{
  "input": "waveform_16khz",
  "activation": "hardswish",
  "depths": [1, 1, 1],
  "steps": 1300
}
Rows from block 4, named by matrix and row number. Each number is 128 + 32 x the weight over the matrix's rms, rounded and kept within 0 to 255. All counts start at 0.
# weight_hh_l0_reverse: LSTM recurrent weights, backward direction (gates i, f, g, o stacked) (model.rnn.1.rnn.weight_hh_l0_reverse, 768x192), inputs 128-191
weight_hh_l0_reverse.95 [124 190 108 129  90 104 150 123 124  97 124 122 147  92 135 142 138 135 169 180 155 124  96  95 144 142 137 146 136 177 168 174 154 186 108 198 152  95  40 144 144 191 131  58 156 166  83 166 133  83 156 121 124 125 124  94 142  61 112 132 132  96 121 112]
weight_hh_l0_reverse.96 [126 164 148  80 176 152 162 142 127 142 149  74  90 118 159  80 141 158 120 113 134  81 109  93 120 142 110 157 136 146 103 124  42 145 184 125 164  94 123 115 154 146 122  97 162 121 131 148 137 151 133 120  93 152  56 140  73 103 118 121 165 162 139 188]
weight_hh_l0_reverse.97 [141 113 103  80 176 127 113 120 133 154  89 137 131 138 199 123 116 104  70 200 118 125 139 131 118  83 128  91 168 179 112  48 129 133 106  89 152 181 129  58 115 139  69 164 135 107 111  88 152  94  98 146 130 126 117 123 120 191 117 113 107 167 135 196]
weight_hh_l0_reverse.98 [121  47 114 145 162 114 161 112 121  74 110  90 151 129 107 161 118 123 147  94  74  85 121 146  92  93 167 134 150 131 152 110 172 149  63 130 121 132 159 132  99 156 144 124  74 126 232 170 146 120 124 125 133 116 128 154 114 129 115 166  83 153 142 121]
weight_hh_l0_reverse.99 [131 111  62 122 105 169  87 126 141  94  72  96 104  64 116 119 131 168 109  73 157 158 129 132 137 100 152 161 117 119 170 105 208 178 104  56 134 156 109 110 103 128 138 150 119 127 120 105 141 152 128 137 126 120 141 128 102 129  97 127 103 109 108  96]
weight_hh_l0_reverse.100 [127 123 120 141 158 158 120 138 153 148  91  70 101 158 161 158 122 133 125 129 166 115 129 108 100  72  92 105  73 120  89 125 127  59 134  84 143 131 129 153 170 143 125 142 162  73 118  92 137 128 135 144 123 166 136 169  56 144  92 164  67 102 104 115]
weight_hh_l0_reverse.101 [162 146 176  84 110 123 122  65  71 199 105 119 162 141 142 158 110 157 128 109 132  78 133 118 121 123  99  88 121 112 106 113 177 100 123 142  86 179 135 121 156  81 132  92 113 105 145 127 149  88  73 144 104 131 155 136 110 106 103 124 125 177 129  90]
weight_hh_l0_reverse.102 [174 158 119  81 137 147 101 140 123 111 129 106 129 129 166 127 132 157 156  82 101 130 106 116 148 143 141  97 139 150 150  84 141 124 153 144 123 125 176 151 104 114 189 191 138 141 126 126 172 128  67 158 153 149 157 152 133 146 105 131 107 148 126 125]
weight_hh_l0_reverse.103 [148 192 139 146 132 149 150 121 179 113  96 178 137  95 158  74 126  98 127 122 126 112 120 224 125 150 121 101 178  99  85 159 155 129  99 156 152 208 116 152 158 135 116 156 134 144 134 144 160 105  88 100 156  97 146  70 132 120 114 137 160 128 139 149]
weight_hh_l0_reverse.104 [127 111 112 121 100 140 111 155 179 149 155 108 120 125 122 157 163  95 147 158 104 107 114 175 129 140 126 111 157 186 102 136 136 132 141 133  78 126 127 135 158  97 140 152 136  99 131 130 145 148  80 148 160 153 116 108 124 119 139  80 159 153 161  87]
weight_hh_l0_reverse.105 [169 127  89 139  88 127 133 126  65 125 115  70 165 168 108 144 123 123 128  57 163 151 121 118 100 156  65 135 126 101 112 115 106 127 142 178 145 121 153  79 121 156 163  85  56 174 112 149 107 107 121 103 150  81 108 123 151 140 165  88 126 139 186 135]
weight_hh_l0_reverse.106 [155 106  76 165  97 102 131 131 110 144 158  84 206  91 102 169 163 126 190  86 104 142 113 175 135 168  82  90 139 144  86 111 143  90 212 105 173 129  75 148  90 188 127 116 127 111 110 130 139 170 104 132  98 175 146 141 110 123 115 101  49 138 121 119]
weight_hh_l0_reverse.107 [159 103 150 144 111  99 134 141  88 138 152 164 124 135 179  95 227 109 144 132 112 135 133  92  76 128 117 119 174 116 109 113 167 130 130 124 159 103 109 141 165 151 112 133 108 117  87  89 165 147 149 128 118 116 104  95 182 114 151 139 125 131 138 143]
weight_hh_l0_reverse.108 [152 161 162 113  95 147 105 143  98 108 107 159 172 185 136 145 183 136 109  99 148 115 125 116 127 110 109 105 141  95 136 128 167  91 163 133 171 124  60 144 104 101 136 119 208 167 118 107  70 160 153 103 132 172  77 146 130 121 102  81 149 133 117 117]
weight_hh_l0_reverse.109 [111 107 145 117 202 138 169 113 130 136 134 109 132 156 112 128 189 102 150 128 144 135  93 142 133 118  85  99 100 168  97 106 137 153 100  99 112 143 118 135 165 146  97 120 124 145 144 116 161  71 130  96 117 147 138 116 113 125 170 102 142 141 103 162]
weight_hh_l0_reverse.110 [151 120  90 152 111  88 125 135 135 141 156 182 164 104 141 162  85 129  92  65 136 172 118 156 176 124  27 139 138 143 124 108 163 132 161  84 130 170  92 132  84 188  47  83  81 149 178  99  77 125 177  89 106 134 151  85 124  98 116 144 190 126 193 108]
weight_hh_l0_reverse.111 [157  95 167 106 150 140 104  80 144 127 102  97 147 194 167 119 136  57 103 119 169 148 122 106  88 138 116 105 144 137 170 115 145 109  99  66 117 170 109 114 134 117 133  96 203 116  61  95 142 168 131 132 110 135 134 113 106 137 183  96 112 118 142 152]
weight_hh_l0_reverse.112 [143 102 180 134 127 161 159 207 115 144 138 128 172 112 162 165 149 150 157 116 123 134 144 152 151  77 133 113 124 126  80  21 150 139 100 129 157 133 151 161 119 102 127 116 136 140 117  91 140 104 143 165 156 152 114 147 113 113 107 151 135 108 135  88]
weight_hh_l0_reverse.113 [189  80 153 111 124 199 111 204 103 194 153 157 171 120 156 128 141 108  64 181 137 133 150 128 154 129 145 187 111  85 118 144 161 112 117  96 104 128 129 107  92 182 120 133 165 181 147 104 156 127 113 124 179  98 144 165 133 130 105 145  80  88 120 131]
weight_hh_l0_reverse.114 [117 151 108 112 152 116  51  98 123 135 164 134 128 146  97 120 155 164 188  77 152 151 123 166  93 128  71 178  81 184 127 110 116 143  93 115 148 103  99  79 133 108  96 131 111 139 109  68 125  99 159  46 105 139 125  96 156 157 140 184 101  92 144 141]
weight_hh_l0_reverse.115 [154 105 127 156 149 127 180  74 174 120 173 146 103 125 118 111 115 169 185 130 174 158 131  63 144 138 121 192 147  59  74 126 171 177  89 155 148 158 131 150 114 125  87  57 108 129 113 145 155 136 159 197  75 127  60  96 134 146 103 173 112 165 124 128]
weight_hh_l0_reverse.116 [112 142  87 137 108 186 139 127 108  76 176 143 149  58 113 112 153 133 107  67 144 117  81 108 159 120 131 122 138 145  59 124 185 238 133 140  73 139 177 110 183 146 106 115 121 169  41 132  91 100 129 106 100  94 108 101 119 164 144  75 109  75 141 124]
weight_hh_l0_reverse.117 [154 126 107 192 131 136 140 126 121  75 111  99 116 107 114 139 111 113 193 113  93 126 140 173 149 106 187 130 105 144 154 101  85 118 100 154 107 122 135 159  79 182 203 120 129 163 153 106 153  87 168 117 160 115  98  96  43 109 170 101 132  90 214 112]
weight_hh_l0_reverse.118 [143 137 196 152 110 110 143  90  91 143 127 115 108 138 153 103 167  81 159 144 140 163 108  73 117  89 138 132 155 155 100 155 146 145 143 129 103  70  99  95 158 112 151 136  60  65  65 170  71 124 159  95 141 147 174  74 132 101 140 153 153 134 218 133]
weight_hh_l0_reverse.119 [174 113 165 150 136  78 179 121  89 137  66  77 113 128 114 112 111 126 110 100 144  73 130 122  61 111 156 140 111 194 117 120 138 211 130 125  93 108 157 175  89 108 193 124 131 154  97 131 107 147 136 123 138 110 159 111 148 109 135 122 160 177 105  98]
weight_hh_l0_reverse.120 [ 93 125 141 163 133 213 159 140 109 116 142  83 127 159 129 115 102  70  98 105 124  89 139 163 181 110 184 148 152 145  48 147 110 128 144 119 103  80  81 145 149 111 159 120 139 125 136 180 162 136 116 130 125 122 170 120 134 113 103 142 136 168 103 118]
weight_hh_l0_reverse.121 [173 141 215 100 146 156 119 130  87 116 125  92 124 107 177 143 139 172 145 132  87 128 102 105 125 139  75 145 133 134 105 151 107 188 161 157 118 118 174 111 128 121 145 152 102 165 167  98  93  76  66 117 159 115  79 152 106 110 133 173 154 117 142  88]
weight_hh_l0_reverse.122 [163 148  87 117 135 101  85 135 121 108 109  90  92 150 114  89 150 113 111 143 116 139  93 128 108  81 157 124 152 110 106 124 168  93 102 125 161 136 120 120 121  70 124 154 107 100 165 130  98 136 140 117 117 113 120 131 117 125 109  86 135 128  75 196]
weight_hh_l0_reverse.123 [109 182 105 206 141 169 114 207 148 201 121 132  88 136 152 130 109 134 185 128  73 139 105 161  92 143 140  83 128  81 148 134  94 169  97 162 243  87 128 152 191 183 156 147 116 122 124  74 144 151 125 135 138 131 144 133 160 144 104 111 150 118 123 119]
weight_hh_l0_reverse.124 [127 121 171 124 121 219 108 156  95 153 101 180 114 130 175 112 103 109 203 144 103  64 147 119 113  71 135 131 112 150 150 127 116  95 137 171 120 162 128  79 126 130 135 142 129  80  97 118  82 125 120 166  79 131  81 152 106 118 164 109 134 164 136 166]
weight_hh_l0_reverse.125 [109 146  92 128  92 172 178 120 128  53 168  85 124 122 109 148 163 167 175  93 171  74 129 118 126 135 109 148 125 150 122 158 127 111 163 158 124 179 120 158 111 141 117 151 167 138  85  90  99 122  73 131 109 114  99 174 187 177 115 106 104 163 102  99]
weight_hh_l0_reverse.126 [112  55 136 109 130 128 101 158 135 130 112 151 108 139 124  92 135 146 154  96 211 129  94  97 175 149 154 154 192 127 123 155  94 135 119 123 171 112 104 146 195 117 159 117 143  83 127 181 131 121 117  91 157 175 170  96 127  63  82 143 151  94 119 172]
weight_hh_l0_reverse.127 [117 136 140 144 117 126 103 207  98 114 152 154 174 155 161 102  97 103 121 135 124 147 133 115 154  97  86 128  87 169  99 171  73 160 211 113 139 135 165 173 106 135 105 115 148 146 145 139 128 151 115 153 130 139 202 139 180  85 105  59 125 104 136 139]
weight_hh_l0_reverse.128 [ 86 155 106 151  80 180 138 111 119 119 136 129 107 117 120  73 125 105 146 146 122 107 116 103 163 101 112  58 150  88 142 153 132 124 147 214 131 143 147 105  57  91  95  67 139 160 118 113  97 127 178  60  85 119 160 145  94 153 113 182 154 142 124 100]
weight_hh_l0_reverse.129 [100 110 115  92 177  93  87 131 106 181  97  30 139 120 173  59 121  95 109  69 164  89 109 146 138 141  80 169 121 144 123 112  67  84  84 189 164 123 119 125 117 106 141 131  63 125 124 119  78 141 140 202 108 195  67 170 114 131 142 118 117 100  57 121]
weight_hh_l0_reverse.130 [159 154 113 156 162  90 175 170  91 141 113 159 185 144 169 134 162 121 140 111 136  86 146 103 142 147 135 103  89  62 153 122 170 116 133  67 172 170 134 159 113 118 181  90 111 159 145 152 134 116 142 100 135 133 118 149  81 190 134 114 164 175 105 109]
weight_hh_l0_reverse.131 [104 186 153 152 157 106 105 104  89 160  81  98 148 169 146 152 145  74 133 164 147 110  63 147 192 135 110 128 132 111 149 102 142 184 111  71 174 178 120 162  88 147  80 111  89 150 148 135 173 113 115 197 130 119 106 133 145 112 123 142 152 127 177 133]
weight_hh_l0_reverse.132 [175 124 119 101 102 136 117  83 181  76 117  75 116 118 141 116 139 131  98 129  91 103 135 138 129 133  88 168 112 138 147 109 120 190 175 104 177  78  95 116 138 104 124 154  77 142 154 110 105 135 140 134 116 140 108 119 107 115  78 176 105 135 133 119]
weight_hh_l0_reverse.133 [109 186 107 124 157 123 166 126 112  78  85 111 192 112 134 154  56 142  58 122  71 130 128 123 120 137 135 164 172 172 132 125 140 147 113 135 192 154 107  78  80 150 153 167 141 156 132 197 124 129 108 130 134 150 132 147 162 134 138 109 110 137 201 183]
weight_hh_l0_reverse.134 [ 97 111 141 108  92 167 126 104 133  82 120  78 100  94 125 112 104  70 114 172 113 109 107 132 160 129  74 116 153 147 129  49 176 131 156 145 182 123 129 128 116 115  96 139 148 141 126  91 126 142 117 101 135  79 177 115 144  92  81  77 131 111 153 216]
weight_hh_l0_reverse.135 [128 134 175 118 141 147 104 156 167 113 106 153 121 169 159 157  65 105  65 121 122 124 119 144 178 111 106 128 140  79 121 106 115 101 147 155 111  72 147 141 100 151 137 130 160 137 168 136 151 131 140 142 166  81 137 119 118  72 174 136 143 151 165 143]
weight_hh_l0_reverse.136 [110 158 145 124 125 144 189 125 136  99 115  91 151 184 141 101 163 132 109 127 156 110 131 142  79 177 166 120 143 121 117  64  91 189  82 162  95 133 183 136 131  70  79 104  80 123 176 121  99 107 113  91 188 168 131 141 141 138 146 176 119 118  64 116]
weight_hh_l0_reverse.137 [102 184 156 105 139 127 108  89 155 160 180 134 129 121 103 155 117  98 100 143 106 102  99  94 131  84 119 107 122 165 115 118 127 120  82 121 126 171 130 161 181 159  95 132 177  47  93 170  97 159  92  25 127 132  89 111 109 133   5 158 230 185 182 156]
weight_hh_l0_reverse.138 [132 138 162 118 131 100 125  66 157 134 115 129 103 133 151 103 122  50 134  85 119 110  94 175 142 128  79 171 130  80 150 164 151 120 161 122 132 169 151 144 185  96 139 117 163 105 112 141 194 118 197 173  88 112 132 135 102 132 114  91 161 115  90 121]
weight_hh_l0_reverse.139 [116 146 105 116 101 132  72 115 111 129 128 166 134 119 167 106  68 120 135  81  99 112 133 166 178  93 122 141 118 100  90 101 135 139 111 141 124 135 111 165  90 137  81 151 103 120 113 136 116 112 103  86 150 131  74 183 109 133 135  66 146 121 167 158]
weight_hh_l0_reverse.140 [ 96 170 111 137  80 127 105 200 125 104 137 111  56 109 134 157 133 158 123  99 120 104 136 136 189 136 134 124 157 150 125 141 155 124 115  97 144 155 130 124 151 110 118  81 127 115  97 143 135 115 115 155 117 102 129 198  99 105 132 141  93  70 123 146]
weight_hh_l0_reverse.141 [108 152 116  86  76 138  83 177  96 106 116 164 146 108  89 151  86 106 126  88 105 146 173 149 159  95 114 145 132 127  86 121 127 157 146 147 172 155 112 122 109 175 127 137  86 162 123 147 118 151 119 198  97 115 142 189 140 143 142 185 125 129 112 141]
weight_hh_l0_reverse.142 [112 120 183 154 143 130 161 127 113 134 159 102 140  82  96 143 184 158 120  82 190 133 143 130 138 108 129 148  96 128  67  57 129  90 181  90 148 100 142 103 111  82 129  78 182 106 130 169 170 135 104 108  73  69 147 129  99 134 100 145  95  78 176 164]
weight_hh_l0_reverse.143 [140  85  96 105 158 146 111 170 126 109 129 118 123 140 122 173 138 162 112 122 148 106  88 147 145  85 143 184 105 137 123 133 165 122 115 172 116 138 170  75 124 218 161  96 119  91  76 132 135 121  94 189 144 110 105 168 146  91  90 143  98 164  93 117]
weight_hh_l0_reverse.144 [158 132 138 130  81 156 178  92 177 168 100 133  94 119 126 139 158 171  84 144 116 157  64 120 130 190 172 134 140 103 162 112 124 138 136 110 182 101 140 161 159 123 161 153 127 150 156 164  87 131 114 182 135 124 143 138 161  85 157 136 137 155 132 159]